config.toml
dataset = "drum patterns on synthesised drum kits"
n_mels = 40
input = "mfcc"
spec_augment = false
kernel_size = 9
stem = "single"
optimizer = "soap"
beta2 = 0.95
merge_dims = false
one_sided = false
max_steps = 16900
warmup_steps = 1690
Rows from block 2, named by matrix and row number. Rows with one number belong to one channel. Each number is 128 + 24 x the weight over its row's rms, rounded and kept within 0 to 255. All counts start at 0. After the name is the row's rms in percent of the matrix's.
# convs0: first width-9 conv (model.blocks.2.convs.0.weight, 128x128x9, standardized in use), inputs 0-7, a 9 kernel for each
# convs1: second width-9 conv (model.blocks.2.convs.1.weight, 128x128x9, standardized in use, transposed), outputs 0-7, a 9 kernel for each
convs0.64 104 [136  66 147 138 159 134 144 128  90 144  90 133 137 144 118 150 108  70 107 139 123 130 122 102 132 140 109 105 157 129 109 122 161 138 110 154 104 188  83 110  90 168 113 129 127 176 107 128  98 124 112 128 134 155 116 133 136 149 137 146 130 151 119 103 119 145 154 145 139 164 127 122]
convs0.65 107 [184 119 111 117 134 116 101  57 164 109 161 104 116  92 103  83 102 133 130 129 174 126 135 114 102 142 123 102 169 111 136 134 120 156 144 125 154 146 118 129  92 131 160 131 101 182 138 118 125 123 138  94 158 104 115 118 119 123 128 134 168 104 149 128 169 152  99 118 114 130 179 147]
convs0.66 096 [162 100  96  84  89  72 107 127 168  74  71 106 171 129 115 114 131 143 104  94 119 136 130 147 146 123 111 135 106 133 129 138 117 114 117 130 169 104 162 139 127 153 162 139 120 151 183  82 119  82 168 155 122 126 136 167 139 123  72 105 148 157 179 130 101 109 134 121 124 117 122 144]
convs0.67 102 [ 89 123 122 144 130 133 158 140 143 136 125 126 154 165 140 171 146 110 130 180 102 144 175 127 183 138 145 129 139  68 132 127 178 130 118 148 159 104 150 120 114 128 136 133 134 131 110 156 145  63 135 131 117 104 132 125 127 135 119 125 107 140 111 127 131 132 119 106 129 102 145 107]
convs0.68 100 [124 112 119 103 114 143 140 100 127 151 134 152 165 131 120 123 131 143  96  82 153 154 110 111 150 114  77 155 135  79 138 125 116 159 156 146  89 152 144 124  59 144 119 109 151  87 134 145 135 106  77 193  91  61 124 140 117 113 125 110 119  97 137 154 135 142  84 120 126 171 154 117]
convs0.69 088 [100 166  89  90 143  72 142 112 115  98 152 172 129 104 103 148  91  92 134 126 161  96 105 153  80 136 133  75 146 134 138 123  92 135 150 133 140 122 115 135 129 181 101 115  83 146 127 122 148 109 164 192 146  67  84 115 113 106 106 130  97  89 108 105 115 116 110 132 109 151 152 168]
convs0.70 115 [132 151 123 136 138 108 107 172  86 157 178 127  87 137 138 136 121 106 151 101 140 143  78 127 137 145 120 143 113 140 138 172 102 130 134 114 132 127 155 120 118 119 124 140 112  91 169 169 101  58 136 119 127 125 143 144 124 129  92 134 145 132 141 100 120  99 140 121 142 126 148 107]
convs0.71 100 [126 138 118 109 148 135 118 150 140 130 114 147  63 131 102 129 134 152 128 129 152 144 141 140 137 127 133 123 137  91 152 124 123  95 144 116 150 165 129 133 182 152 166  91 138 154 104 173  65 198  96 155 111 149 160  98 126 138 132 152 167 132 168 122 107 130 131 100 117 112 121 129]
convs0.72 101 [117 134 150 152 117 143  96 128 129 153 121 122 132 150 127 135 139 161 142  89 169 130 115 154 109  86 127 128 104 150 160 111 133  81 104 152 117 105 126 133 136 106 128 184  98 131 142 151 142 123 137  96 118 107  93  86  97 165 133 136 127 135 135 128 153 146 154 100 137 119 164 155]
convs0.73 094 [112 107 142 145 121 135 124 117 153 159 162 130 111 108 115 131 116 159  90 131 156 170 152 144 123 113 151 127 141 140 139 149 125 131 108  86 144 131 156 123 149 140 126  89  84 106 191 115 129 121 133 138 109  99  84 157 107 128 167 180 139  84 116 133 168 145 173  96 131 111 112 114]
convs0.74 102 [141 115 136 111 116 146 121  89 162  94 143 115 132 143 133 123 142 143 148 149 129 130 119  94 112 148 127 118 130 128 164 128 137 119 123 102 132 128 120 141 130 131 159 117 104 171 127 145 145 132 103 108 126 144  78 164 135 137  89 101 102 140 148 127 116 121  83 130 159 120 144 132]
convs0.75 097 [122 172 107 125 139 140  93 159 140 139 104 136 118 111 133  96 100 149 121 122 111 119 111  98 118 119  71 139 158 143 142 143 143 148 153 105 145 138 139 134 104 173 153 117 118 113  73 126 147 139 120  86 107 171 173 147 163 115 109  99 134 121 107 120 147 114 141 146 150 144 154 142]
convs0.76 113 [102 107 154 132 155 103 118 104 162 155 122 146 155 156 124 136  82 126 131 126 127 124 114 119 109  94 146 101 113 115 132 144 115 137 155 140  82 149 107 139 135 128 182 106 112 160 140 114 143 161 152 183  63 106 132 132 127 152 116  83 149 144 145 140 119 133 118 140 162 185 139 133]
convs0.77 101 [143 142 134 120 137  85  95 116 130 155  96 141 111 122 105 127 169 118 167 105 107 118 138 131 102 135 123 123 110 112 122 104 105 133 104 119 101 136 109 113 128 142 133 145 167 135 155 132  91 112 140 149 154 135 149 164 157 141 138 119  78 134 151 156  91 158 141 132 113 114 166 124]
convs0.78 104 [120 130 126 109 129 135 142 108  92 122 125  97  99 135 150 183 126 144 152 123 169 125 106 133 100 117 120 144 156 127 156  97 169 141 121 119 110 155 104 132  92 126 143 152 140 159 140 111 148 119  99 135 149 145 137 107 120 156 126  98 136 136 117 125 146 203 143 114 144 154 170 177]
convs0.79 099 [115 165 122 139 107 136 126 121  98 125 119 108 161 126 101  88 126 117  87 172 165 158 140 108 149 128 152  96 146 142 157 105 124 131 100 122 104 163 132 107 155 138 147 193 117 109 174 137 105 139 142 156 118 142 143 126 127  63  91 116 133 159 107 129  97 132 118 146 133 143 146 127]
convs0.80 107 [152 109 157 126 119 113 107  89 132 120 138 139 130 109 123 193 137 119 131 143  83 141 127 104 136  88 117 208 135 100 129 167 130 146 145 136 143 130 142 120 107 156 104 160 141  94 134 138 140 157 114 177 157 133 126 118 111 154 115 111 127 126 119  84 110 140 154 134 117 122 118 123]
convs0.81 098 [132 120 136 140 126  89 140 116 170 121 123 116 114  89 105 144 122 150 111 111 128 135 126 127 110 130 106 131 127 120 129 141 148 158  85 161  93 151 111 143 115 145 126 121 128 118 104 101 117 127 111 133 110 110  98 148 126 115 145 131  82 132 133 129 141 120 105 119 105 142 124 169]
convs0.82 099 [153 182 144 125 102 119 146 153 105 126 134 113 154  89 106 152 129  82 179 199 180 168 115 122  80 119 164 140 146 144 131 130 142  84 129 117 135 119 135 122 146 128 151 152 124 147 112 137 106 100 120 155 175 118 143 129 114 122 129 146 115  98  98  97 142 122  97 134 117 104 101 156]
convs0.83 095 [106 162 135 169 123  96 163 104 114 111 100  70  67 116 114 113 118  97  99 128 103 120 114 139 155 123 120  92 146 139 103 155 155 113 137 143 112 133 137 149  94 139 139 156 124 152 132 156 128 119 143 161 129  97  92  69 111 131 117 153 123 172 110 166 156 143 148 156 125 173 158 152]
convs0.84 099 [137 134 132 115 148 132  95 149 153 128  68  85 107 122 137 139 132 113 115 123 129 100 129 104 125 130 153 121 123 115 114 132 147 159 161 161 132  96 141 171 156 120 157  85 151 100 141 107 132 122 108 117 129 143 127 123 168 135 137 145 104 145 180 141 149 139 130 142 106 114  95 157]
convs0.85 096 [151 101 121  82 101 123 155 140 100  79  92 106 108 106 117 168 177  98 155  76 134 121 135 179 157 159 112 129 140 129 138 165 117 200 131 100  99 149 161 135 174 123 123 140 147 110  94 124 143  80 146 164 121 107 129 141 147 173 157 103 109 104 131  83 104  84 128 107 106 143 147 150]
convs0.86 099 [129 160 153 127  99 116 125  85  91 121 107 134 109 115 118 179 111 123 146 143 114 140 172 118  82 121 162 106 105 103 103 178 108 140 151 142 147 172 105 126 157  90 106 186 122 172 101 114 139 157  78 140 150 145 124 136 150  84 131 109 161 156 143 123 110 111  89 124 131 132 126 117]
convs0.87 102 [141 127 103 137 121 154 117 105 121 113  97 120 133 139 151 145 113 118 137 134 115 123 125 161 106 153 171 136 154 127 114 170 154 125 110 139 114 101 121 100 151 137 128 103 131 168 144 166 135 154 136  97  83 145 205 107 155 126 156 139 138 135 143 144 118 132 147 137 115 135 120 124]
convs0.88 102 [155 132 140 139 130 128 159  90 155 149 124 121 123  90 157 139 101 152 162 126 156 138 123  81 116 155 102 128 137 150 135  97 155 137 156 113 100 129 131 139 147 142 109 122 127  99 119 103 178 167  85  97 164  83 131 112 119 146 166 152 144 130 162 115 158 145 154 144 144 170 112 108]
convs0.89 097 [102  83 127  76  96 120 136 116  76 126 130  82 131  92 115 116 101 120  85 139 165 131 106 117 122  65 108 109 106 151 125 166 109 137 121 146 137 142  83 145 109 157 114 127 117 139 102 110 175 140 100 151 120 131 111 103 106 148  95 147 138 143 110 134 145 122 124 112 146 149 133 137]
convs0.90 103 [140 123 155 144 107 150 112  57 139 150  96 130 162 130 174 158 132 121 153 167 131 156 145 114 166 112 116 107 113 136 176 138 149 144  92 132 125 131 134 135 155 124  97 138 134 141 105 137  83 123 139 141 161  89 126 131 113 127 101 116 126 128  97 171 112 107 124 135 118 115 147 134]
convs0.91 106 [124 111 126 103 142  90 165 110 187  95 105 136 157 156 165 128 113 157 112 127 135 130 161  96 115 103 104 154 167 144 110 165  93  64 114 147 171 110 118 111 118 104 144 118 137 117 182 109 189 111 135  97 146 150 145 115 106 133 140 119 102 120 113 140 124 135 172 163 152 134 144 117]
convs0.92 096 [ 99 136 153 125 152 180 133 115 173 122 156 131 139 115 174 153 134 121 157 109  81 108 134 119 112 151 171 148 157 107 171 124 132 109 110  82 162 128 141 149 152 170 120 114 133 110 167 133 132 125 156 145 133 152 144 167 144 136 135 119 127 159 121 117 142 146 144 159 143 112 121 145]
convs0.93 101 [164  68 126 124 144 106 163 133 128 125 125 153 140 145 102 154 146 161 140 152  91  95 138 132 134 141 149 114 148 117 165 101 133 152 143 145 101 106 163 124 153 149 126 130 110  71  96 115 108 174 130 103 141  93 139 148 137 150 178 143 158 124 222 157 161 152 162 131 119 120 142 121]
convs0.94 097 [144 117 112 146 129 108 100 148  77 147 110 124 114 140 128 122 104 138 101 119  86 154  94 150 152 202 135 157 118 114 100 122 137 148 116 114 117 115 134 163 118 156  70 148 139 120 130 155 152 120  85 141 130 111 145  74 103 145 110 145 124 145 124 148 157 128 197 171 162 114 109 156]
convs0.95 101 [146 112 130 164 115 131 108  86  89 163 119 139 133 133 146 104 125  99 122 122 114 127 178 144 127 106 137 116  97 126 108 140 129 104 173  92 137 113 145 163 139 114 115 111 120  98 124 153 152 147  79  84 127 131 162 114 103 100  92 145 124 134 175 107 122 110 110 120  93 112 105  86]
convs0.96 094 [127 158 161 135 113 110 121  82  53 130 143 153 137 178 101 130 130 143 103 116 132 117 152 158  98 110  85 169  90 135 119 128 147 147 156 149 127  98 158 153 136 113 183 139 154 174 122 166  92 130 188 109 113 133 137 113  93  98 122 112 136 132 153 138 128  83 146 162 122 101 120 113]
convs0.97 101 [ 98 181 113 112  87 135 106 141 137  86 116 128  80  96 114 150 151 161 185 184 130 132 139  92 154 131 139 128 102 132 132 157  81 164 117 143 118 134 143 132 125 140 156 108 127 127  92 136 139 108  53 146 126 127  92 118 141 147 116 116 121 160 160 101 129 135 150 129 163 101 106 130]
convs0.98 101 [127  98  81 160 131 133 170 109 129 121 130 111 103 104 108 141 141 203 125 131 141  61 125 127 142 132 157 109 105 162  53 130 142  88 155 123 137 119 102 117 102 141 149 114  68 130 151 115 150 181 143 109 133 148 161 107 117 140 144 127 115 135 108 154 111 132 146 119 180 146 116 129]
convs0.99 102 [154 166 112 106 107 131 127 147 128 171 150 130 155 123 125 144 156 134 160 165  98 104 115 147 100 134  87 143  76 160 134 145 126 146 143  74 148 181 133 156 159 142 156 165 131 137 160 154 113 144 121 139  65 156 103 144 103 162 130  89 112 100  81 135  97  91 153 142 103 141  98 161]
convs0.100 096 [148 162 147 141 155 118 111 134 123 137 109  99 122  97 161 110 127 132  86 110 153  87 114  88 118 112 138 132 157 121 127 148 118 179 130 142 115 106 105  78 167 111 161  95 122 107 138 149 161 109 117 141 150 129 115 127  87 142 148 142 122 107 136 132 117 123 144 123 168 119 126 148]
convs0.101 099 [137 102  88 115 126  99 117 149 122 155 173 149 105 122 135 125 146 166  86 114 127 127 121 142  92 145 140 141 113 158 159 104 125 104 161 142 150 112 107 136 147 127 123 117 107 101 159  82 132 154 143 120 144 111 143 151 140 141  95 122 130 118 129 159 113 114 118 112 145  96  86 125]
convs0.102 107 [131 128 142 125 111 108 161 130 100 134 102 124 124 189 112  87 134 120 105 129 155 109 146 125 180  70 107 138 115 140 134 148 125  93 158 110 108 149 144 146  97 121 121 143  83 136  98 108 157 122 165 133 118  87 127 141 137 111 138 182 137 122 133 166 121 169 144 138 154 138 141 132]
convs0.103 098 [122 151 140 165 139 110  94 114 140 113 107 121 145 155  99 132 132 135  98 134 139 103 138 149 147 148 128 116 138 170 119 115 109  80 100 108 156 102 130 111 127 121  94 112 145 149 121 137 141 128 106  79 113 100 117 167 112 124 139 153 146 125 140 114 122 121 151 120 140 175 142 118]
convs0.104 095 [ 83  91 139 157 114 108 114 167 130 113 116 106 140 140 145 160 184 125 189 123 124 110 115 139 163 121 125 105  85 133 137 112 118 101 106 108 118  96 153 178 129 162  81 145 142 183  92 144 158 116 168 114 120 121 143 114 162 128 116 141 137 136 106 122 141 142 152 172 127 119 103 112]
convs0.105 105 [136 144  88 137 110 124 107 159 135 103 146 149 125  85 139 147 126 133 150 137 133 117 117 159 145 104 123 179  94 172 139 110 146 152 106 103 165 114 107 132 177 117 144 152 113  93 141 138 150  72  92 118 118 190 112 111 103 142 184 164 137 135 129 126 161 131 139 122 158 171 127 131]
convs0.106 093 [129 146 123 125 109 132 117 156 122 114  92 112 166 116  87 132 195 190  98 131 112  90  59  90 157 146 113 111 101 135 128 114 120 161 175 117  96  79  87 141 134 146 105 119 195 128 133 136 137 141 108 114 106 100 125 140 130 155 166 139 164 123 118 130 116 111 132  91 123 137 129 145]
convs0.107 099 [147 109  99 168 137 136 144 177 118 120 170 135 151 129 114  90 126 101 116 183 163  82 131  92 128  96 176 178 113 130 124 112 134 116 159 116 161 110 129  98 134 146  97 135 132 134 153 137 194 152 136  97 132 100 148 126 112 118 183 169 109 115 137  96 122 102 134 105 161 127 104 146]
convs0.108 103 [ 84 112 153 144 114 119 149 208 147  99 115 125 115 151  89 160 133 147 119  92 153 117  89 110 127 104 140 141  74 145 108 113 119 131  48 129 156 104  93 176 165 133 132 138 125 133 107 126 100 139 118 105 120 129 108 141 167 176  71 156 115 127 148 161 135 139 130 149 139 163 142 118]
convs0.109 094 [126 177 109 124 114  68 130 172 167 130 126 134 131 113 108 180 155 118 107 138 128 134 153 155 128 165 165 113 134 139 146 101 145 137 134 110 105 128 135 143 109 114 142 106 149 102 127 180 144 122 151 155 129 132 127 114 151 115 154 146 103 121 116 115 106 137 129 150 109 125 148 124]
convs0.110 105 [121 173 100 127  88 130 118 118 156 102  84 115  75 161 193 155 157 102 143 112 128 125 117 109 136 150 101 126 166 157 113 131 143 142 135 147 134 140 111 126 153 152  95  91 166 126  87 147  86 158  92 137 161  93 122 119  96 111 123 112 106 137 122 123 135 102 124 104 141 138 136 127]
convs1.64 103 [110 125 118 156 148 165 157  96 147 151 124 100 109 109  40 172 132 153 164 123 131  99 140 138  78 126 132 135 122 115 110 137 114 108 109 145 138 110 128 170  17 138 133 143 154 121 121 118 131 150 139 148 114 171 109 165 106 152 110 129 153 115  93  95 139 152 116 122 154 135  62 144]
convs1.65 100 [122 112 132 130 118 141 114  94 153 144 126 149 126 105 172 128 133 141  97 125 136 136 160 117 162 132 126 140 136 177 110 130 148  93 136 147  82  95 173  89 158 116 113 138 124 145 104 125 132 141  95 118 154 103 171 149  91 155 101 166 101 118  90 156  91  80 127 145 110 111 140 103]
convs1.66 100 [147 125 146 119 149 148 105 127 151 133 126 111 149 109 121 162 148 149  78 112 135 141 150 133 151 160 127 120 121 148 138 152 113 133 172 106 162 114 166 142 136 103 126 107 170 149 134 108 165 136 139 107 112 126 117 138 157 137 127 104 123 128 111 159 110 105 105 103 125 131 173 127]
convs1.67 102 [135  81 144 115 122 134 149  65 125 151 124 130  90 126  94 108 120 132 177 104 109 129 110 126  89 131 132 135  95 128 115 118 138 135 128 132 186 114 144 139  89 141 174 137  79 112 156 126 162 116 143 102 113 146 130  98 113 154 149 142 142 142 108 117 134 116 138  93 165 207 126 106]
convs1.68 097 [162 106 150 140 116 116 141 119 153 119 144 104 155 112 137 106 125 145 130  59 124 135 122 154 125 138 108 140 132  87 138 116 149 109 103 125 156 128 114 107 128 111 123 141 131 102 118 131 145 116 133 147  95 145 145 151 124 129 128 131 146 137 119 148 123 129 130 135 104 112 117 120]
convs1.69 093 [148 162 129 138 174 120 136 101 123 124 106 136 106 120 103 110 122 126 112 148 135 113 132  98 139  66 124 125 126 128 123 121 164 161 146 150 157 111 119  98 155 118 132  92 179 122  96 152 161  90  99  88  87 159 147 108 127 112 127 174 125  95 109 185 158  76 156 141 126 132 120 145]
convs1.70 109 [175 173 108 149 130 128 139 139  86 114 108 105 106 139  87 115  91 123  88 131 129 110  89 112 134 119  83 125 117 126 126 159 123 137 112 149 163 150 114 140 125 173  86 117 154 140 118 136 120 157 150 155 143 124 134 131 122 117 114 138  93  81 160 163 134 132 139 146 140 147 103 121]
convs1.71 098 [175 165 115 149 116 133 115 142 135 127 100 104 119  84 128 113 113 135 130 124 130 101 132  81 112 131 151 112 140 149 115 105 191  94 126 133 105 134 141 148 129  99  93  87 131 180 142 123 153 110 126 139  87  92 164 155  90  81 108 144 142 131 122 146  81 140 122 113 148 114 185 136]
convs1.72 108 [ 93 176 123  85 198  99 111 120 105 119 132 146 144 102 134 160 157 106 133 127 191 170 146 102 149 132 112  96 139 134 175 105 146 147 129 146 155 102 133 101 120 114 146 170 137 157 103  94 150 165 116 143 128 127 125 175 144 129 116 110 118 109 109 107 142 102  81  91 148 116 118 130]
convs1.73 097 [129 145 185 130 121 156 141  93 111 142 106 129 146 130 137 108 100 106 120 132 113 122 126 120 106 120 136 158 130 147 125 155 110 105 116  93 135 160 154 104 110 158 121  70 120  90 165 116 131 165 144 169 105 137 113 129 107 108 149 115 107 140 131 131 119 127 126 123 112  95 121 118]
convs1.74 099 [160 120  55 115 121 144  87 154 130 139 151 112 143 132 156 120 125 132 129 133 125 122  94 179 156  93 151 109 144 112 153  51 133 130 128 117 134  91 165 136  95 163 115 134  97 122 136 135 153 113  90 147 123 152 129 161 127  80 140 121 143 152  78 111 137 135 148 130 120 111 102 151]
convs1.75 099 [157 119 113 111 129 129 130 131 120 143 161 105 130 134 129 160 120 147 140 155 128 121 174 126 126 130 133 132 126 108 103 109 110 125 104 132  93 176 124 121  78 166 122 122 109 119 152 115 125 137 123 117 134 142 140 153 118 143 108 133 137  97  59  89  60 130 152 116 124 133 145 153]
convs1.76 111 [117  88 112 156 155 154 120 146 114 130 122 124  68 126  61 152 130 111 136 122 109 139 127 174 116 129 109 133 159  67 143 142 171 113 139 144 140 138 116 123 101 153 118 121 151 140 143 173  86 120 116 116 118 139 124 131 120 112 130 121 109  89 114  79 115 171 158 128 106 143 138 109]
convs1.77 107 [145 150 135 140 103 122 120 141 131 127 187 102 124 125 103 138 146 140 125 113 135 104 131 120 147 119 131 138 120 148 153 140 122 109 125 148 141  94 136 146 102 116 130 141 157 163 114 119 151 145 132 126 145 118 124 128 133 104 138 131 133 126 165  96 151 129  88 129 158 152 131 135]
convs1.78 097 [161  97 138 114 153  59 131  84 162  89 118 123 118 133 189  81 143 108 112 133 158  80  98 111 103 109 141 154 131 117 119 145 165 123 145 136 124 138 120 154 127 129 113 124 169 109 131 108 105 103 154  98 131 116 116 136 141 112 166 125 129  94  93 115 115 130  74 142 130 187 136  85]
convs1.79 102 [103 160  93 129 126 113 126 110 126 158 138 126 133 112 139 167  89 121  97 110 117 141 121 125 125 125 111 194 105 110 115 142 122 152 115  96 110 174 105  97 130 106  99 118  62 152 115 104 121 141  89 155 105 142 121 125  95 129 124 109 158 130 138 147 133 123 118 102 113 157 132 125]
convs1.80 101 [136 143 111  91 124 142 108 133  96 126  97 127 140  95  76 136 144 126 128 130 146 105 141 113 122 171 131 108 158 159 115 133 145  64 186 140 117 136  99 158 103 124 138 169 118 127 108 137 107 145 151 110 148 122 133 142 127 107 133 147 171 116 165 135 131 136 168 101 129 130 142 102]
convs1.81 095 [149 101 102 111 126 142 166  56  91 111 124 141 116 121 122 127 147 101 127 156 150 142 128 132 146 141 132 141  98 116 125  99 132 132 126 129 149 105 148 158  87 116 127 146 132 144 136 131 128 121 129 134 155 134 146 141 121 135 151 136 123 108 144 110 118  99 156  92 105 132 132 132]
convs1.82 097 [112 125 106 110 135 117 101 141 115 153 122 126 157  84 129 128 135  98 113 109 117 161 112 132  79 148 121 137 184 132 144 139 168 101 113 110 126 176 127 138 149  98 146 119 177 163 119 139 145 148 134 127 153 158 127 144 160 145 132 147  94 114 128 139 129  90 138 158 121  92 166 135]
convs1.83 097 [108 150 126  98 156  93 103 137 126 132  95 129 143 145 186 163 124 110 158 174 140 145 161 129 147 154 139  76  90 124  99 141 105 169 129 158  91 197 128 154 153 129 150 105 130 107 107  93 128 128 110 104 102 131 119 111 115 126 132 102 113 136 159  91 104 107 121 132 129 128 136 152]
convs1.84 098 [119 130 113 146 116 146  69 150 100 129 100 129 145 154 151 108 114 145 123 133 118 141 135 140 156 162 144  76 111 161 137 128 110 102 136 162 106  84 160 143 153 133 130 145 144 178 152 140 138 125 126 108 103  95 109 121 140  73 144 151 127  58 126 143 161 109 104 126 140 161 102 122]
convs1.85 102 [161 146 132 144  62 160 140 132 111 148 129 132 144 141 138 108 140 145 155 153 123 127 162 146 125 124 138  69  97 134  65 145 169 124 110 128 128 148 124  68 122  91 127 171 190 151 174 149 159 136 132 130 160 126 131 115 121 115 173 107  87  94 116 171 121 104 167 128 131 158 152 158]
convs1.86 096 [134 143 129  83 125 126 161 129 164  94 113 148 135 160 134 180 142 153 128 118 116 106 176 157 115 131 117 124 153 145 131 117 126 113 123 171 110 144 118 135 141 101 161 140 110 121  99 135 161  82 144 143 132 140 133 148 110 132 116 161 139  86 114 144 124 144 133 141  95 106 121 106]
convs1.87 104 [124 109 161 135 126 177 123 142 173 112 116 133 109 134 132 125 120 133 119 111 119 130 130 139 137 135 123 151 133 153 131 163 148 131 150 149 137 159 124 109 117 126 109 139 101 140 170 135 126 122  95 151 148 106 135 134 143 148  84 157 123 139 176 128 134 123 141 116 106 103  99 140]
convs1.88 101 [118 129 103 158 112 117 133 107 126 146 122 159  96 151 155 116 115  74 130 149 120  99  94 118 135 131 121 133 126 132 149 118 127  89 146 125 138 100 162 130 171 122 112  91 162 126 139 137 100 120 131 111 142 142 123 129 115 115 120 113 104 111 119 153 192 116 106 117 140 116 114 114]
convs1.89 097 [111 127 133 155  94 130 103 118 162 144 133 146 101 126  80 146 150 155 157 128 129 113 110 146 122 148 126 172 108 152  96 163 151 142 167 131 155 166 140  83 139 146 152 125 125 148 145 136 135 139 128 137  93 153 109 109 135 128 135  94  97 144 139 123 145 160 196 145 128 105 130 154]
convs1.90 101 [138 103 177 104 123 143 115 148 119  78 148 111  88 123 144 106 135 121 101 115 156 150 167 126 146 121 131 135 114 125 101 104 112 108 127 115 179 101 152  81 154 124 129 129 115 102 141 110 129 121 121 198 105 131  99 142  92 145 131 144 127 138 183 127 140 134 189 119 110 142 133 154]
convs1.91 110 [125 112 168 112 167 125 114  91 132  91 117 123 110 151 120 124 149 146 146 144 139  81 139 142 110 100 133 119 126  86 147 115 135 135 166  60 111 141 116 161 139 111 131 135 140 117 137 147 157 116 148 151 136 158 118 159 123 139  95 155 146 161 126 108  73 111 141 136 150 152 110 146]
convs1.92 096 [146 111 134 122 127 122  73 116 103  59 117 108  93  99 149 134 141 156 160  92 104 158  91 102 128 145 144 101 165 103 167  68 142  97 137 135 119 119 142 116  99 133  83 189 112 170 143 153 112 103 116 140 132 127  99 142 121 127 178 142 109 117 124  98 121 122 139 165 111 134 148 140]
convs1.93 098 [130 151 164 104 143  91 145 115 111 164 125 148 113 143 111  48 107  90 137 104 146 123 155  94 161  95 125 122 116 135 141  67 128 167 101 173 150 141 141 142 124 142 127 139 101 124 130 131 136 126 141  99 132  68 132  86 158 138 156 108 128  94  69 133 156 123 106 119  94 153 175 134]
convs1.94 097 [111 113 113 148 112 144 109 126 127 131 124 170 118 128 118 125  95 161  78 164 144 152  85 160 115 113 145 100 181 135 152 170 103 138 178 115 117 111 139 159 110 160 107 133  80 152 144 143 143 102 101 128  87 125 150 114 114 109 105 151  98 144 109 128 108 151 107  88 112  96 119 106]
convs1.95 096 [129  92 138 138 127 114 175 118 152  99 113 117 111 140 150 110  91 132 121 111 131 166 156 103 142  91 111 124 129 134 130 121 142 161 113 155 118 166 134 124 106 132 116 143 136 137 134 120 150 141 129 157 115 138  92 120 145 133 110 134 152 124 139 155 130 143 141 142 131 139 142 163]
convs1.96 096 [170 131 108 132 162 115 135 155  83 140 125 155 148 128 137  98 127 124  89  79  97 126 112 152 133 142 114 111 145 143 130 141  95 159 125 131 151 107 123 143  91 126  80 147 161 165 133 172 110 148 127 135 142 117  97 146 137 125 126 134  84 164 134 118 136 121 124 107  97 107 114 137]
convs1.97 099 [149 120 125 113 100  94 125 134 130  98 101 116 115 119  87 137 137  93 109 137 172 125 111  72  97  50 143 103  85 181 136 117 160 113 125 160 161 139 151  96  97 132 126 149 140 133 143 137 137 142 138 131 148 174 135 151 133  75 136 135 154 122 127 120 120 112 169 144 151 133 125 141]
convs1.98 103 [151 101 139 162 146 125 104 146 148 149 174 108 185 109 137 111 174 165 122 128 120 152 137 115 154 138 128  96 170 109 108 145 115 135 170 131 172  94 125 143 102  96 121 135 169 160 137 109 145 125  86  96 122  77  99 131 136 138  88 147 185 112 141 122 121 119 141 126 138 118 115 142]
convs1.99 100 [156 135 117 137 128 150 124 117 174 122 111 156 138 165 106 106 129  85 186 124 151 124 139 115  67 129 125 101 132 126 109 134 150 142 146 145 127 140 112 112 139  84 157 103 104  98 129 158 147 171 136 178  93  86 112 186 175 147  67 105 143 122 128 165 122 143 125  94 124 166  97 128]
convs1.100 101 [ 87 198 120 112 105 101 105 169 156 122 127 143 127 124 157 117 161 105 155 140 123 128 157 118 135 124 146  99 157  87 122  69 156 109 165 124  83  92 157  71 144 148 143 151 133 143 112 111 114 100 144 127 105 149  98 107 130  98 124 169 124 110 149  95 118 107 143 145 154 100 166 136]
convs1.101 103 [101 135 151 155 148 192 104 134 175 154 106 149 172 137  92  92 156  97 143 103 151 121 137 123 136 151 146 102 107 132 136 123 134 104 162 129 114 142 151 167 155 105 143 107 134 127 116 160 130 148 120 128 149 107 126 163 175 145 173 144 149 136  86 173 155 142 125 124 135 121 105  96]
convs1.102 103 [129 142 129 168 165 103 140  94 120 171 160  92  53 161 139 103 124 129 127 131 132 112 123 129 117 150 135 100 158 134 149  88 142 149 122 139  92 160 100 147 101 117 111 157 133 119 157 151 159  85 113 101 145 136 104  95 167 141 109 124  98  93 131 119  97 120 137 115 111 123 155 161]
convs1.103 097 [126  97 129 106 161 142 146 106 111 120  61 133 130 157 140 149 141 168 137  94 109 104  97 166 153 116 139 145 155 169 124 173  68  58 134 109 115 145 183 119 138 109 124 147 135 109 120 117 118 126 126 142 158 120 114 134 157  87  89 120 115 160 158 109 147 128 137 137 121 160  94 104]
convs1.104 100 [157 142 139 109 157 155 170 119 145 112 137 128 150 130 123 133 158 135  79 123 141  99 125 157 108 135 145  85 129 124 138 123 113 118 187 135 121 126 172 135 108 135  86 103 180 136  92 175 111 167 120 118 120 141  90 130 142 143 119  96 105 179 135 104 123  81 158 122  80 129 121 144]
convs1.105 105 [161 130 144 112 118  98 136 150  96 161  92 116 148 148 120 134 186  90 122 121 106 177  99 116 117 126 121 186 151 101  76 146 156  86 114 104 123 166 110  83  80 147 132 139 150 153 147 129 143  98 110 130 130 118 143 142 123  80 123 153  98 158 115 115 112 124 108 121 120  93 121 110]
convs1.106 095 [134 115 153 106 131 149 130  76  93 148 137 112  59 137 127 139 121 114 149 161 140 161 148 180 128  91 138 121 137 189 129 130 100  82 106 152  89 133 117 164 117 145 113 127 114 116 119 113 139 141  98 129 155 139 118 113  99 150 139  75 141 173 118 141  96 118 157 156 164 143 143 107]
convs1.107 098 [168 141 136 103  97 154  72 117 187 147 150 152 106 128 128 158  97 136  97 126 148 129  80 112 127  88 104 144 150 146  90 140 139 139 129 141 106 115 174  95 113 142 139 122 115 136 138 101 108 145  87 101 115 118 154 112 143 117 124 102 113 137 174 183 119 167 142 166 133 118 123 114]
convs1.108 100 [116 136 146 127 165 146 124  87 116 178 138 139 152 123 114 125 130 135 159 105 109 122 102 134 115  99  83 182 108 167 177 121  88 130 170 141  98  96 139 138 127 140 126  90 111 140 144 138 118 156 120 129 194 119 116 132 128 124 150 139 124 142 127 121 191 128 154 122 110 137 122 109]
convs1.109 093 [ 73 172 133  70 122 132 111 113  75 133 123  99 175 119 134 133 142 129 170 120 103 115 115 149 157  92 123 124  97 105 152 108  84 108  59 111 122  72 142 133 130 176 110 156 126 128  86  81 127 107 115 142  93 161 131 130 128 122 114 119 107 112 152 151 131 144  94 164 121 131 134 134]
convs1.110 100 [120 108 155 142 156 115 152 110 156 103 185 114  88 180 131 140 108  94 160 117 106 121 117 114 155 161 112 114 126 117 114 149 166 172  87 125 168 117 146 136  99 180 150 114 116  72 141 134 117 108 130 144 126 127 140 100 159  97 146 157 113 128 132 130 101 153 161 134 127 126  60 175]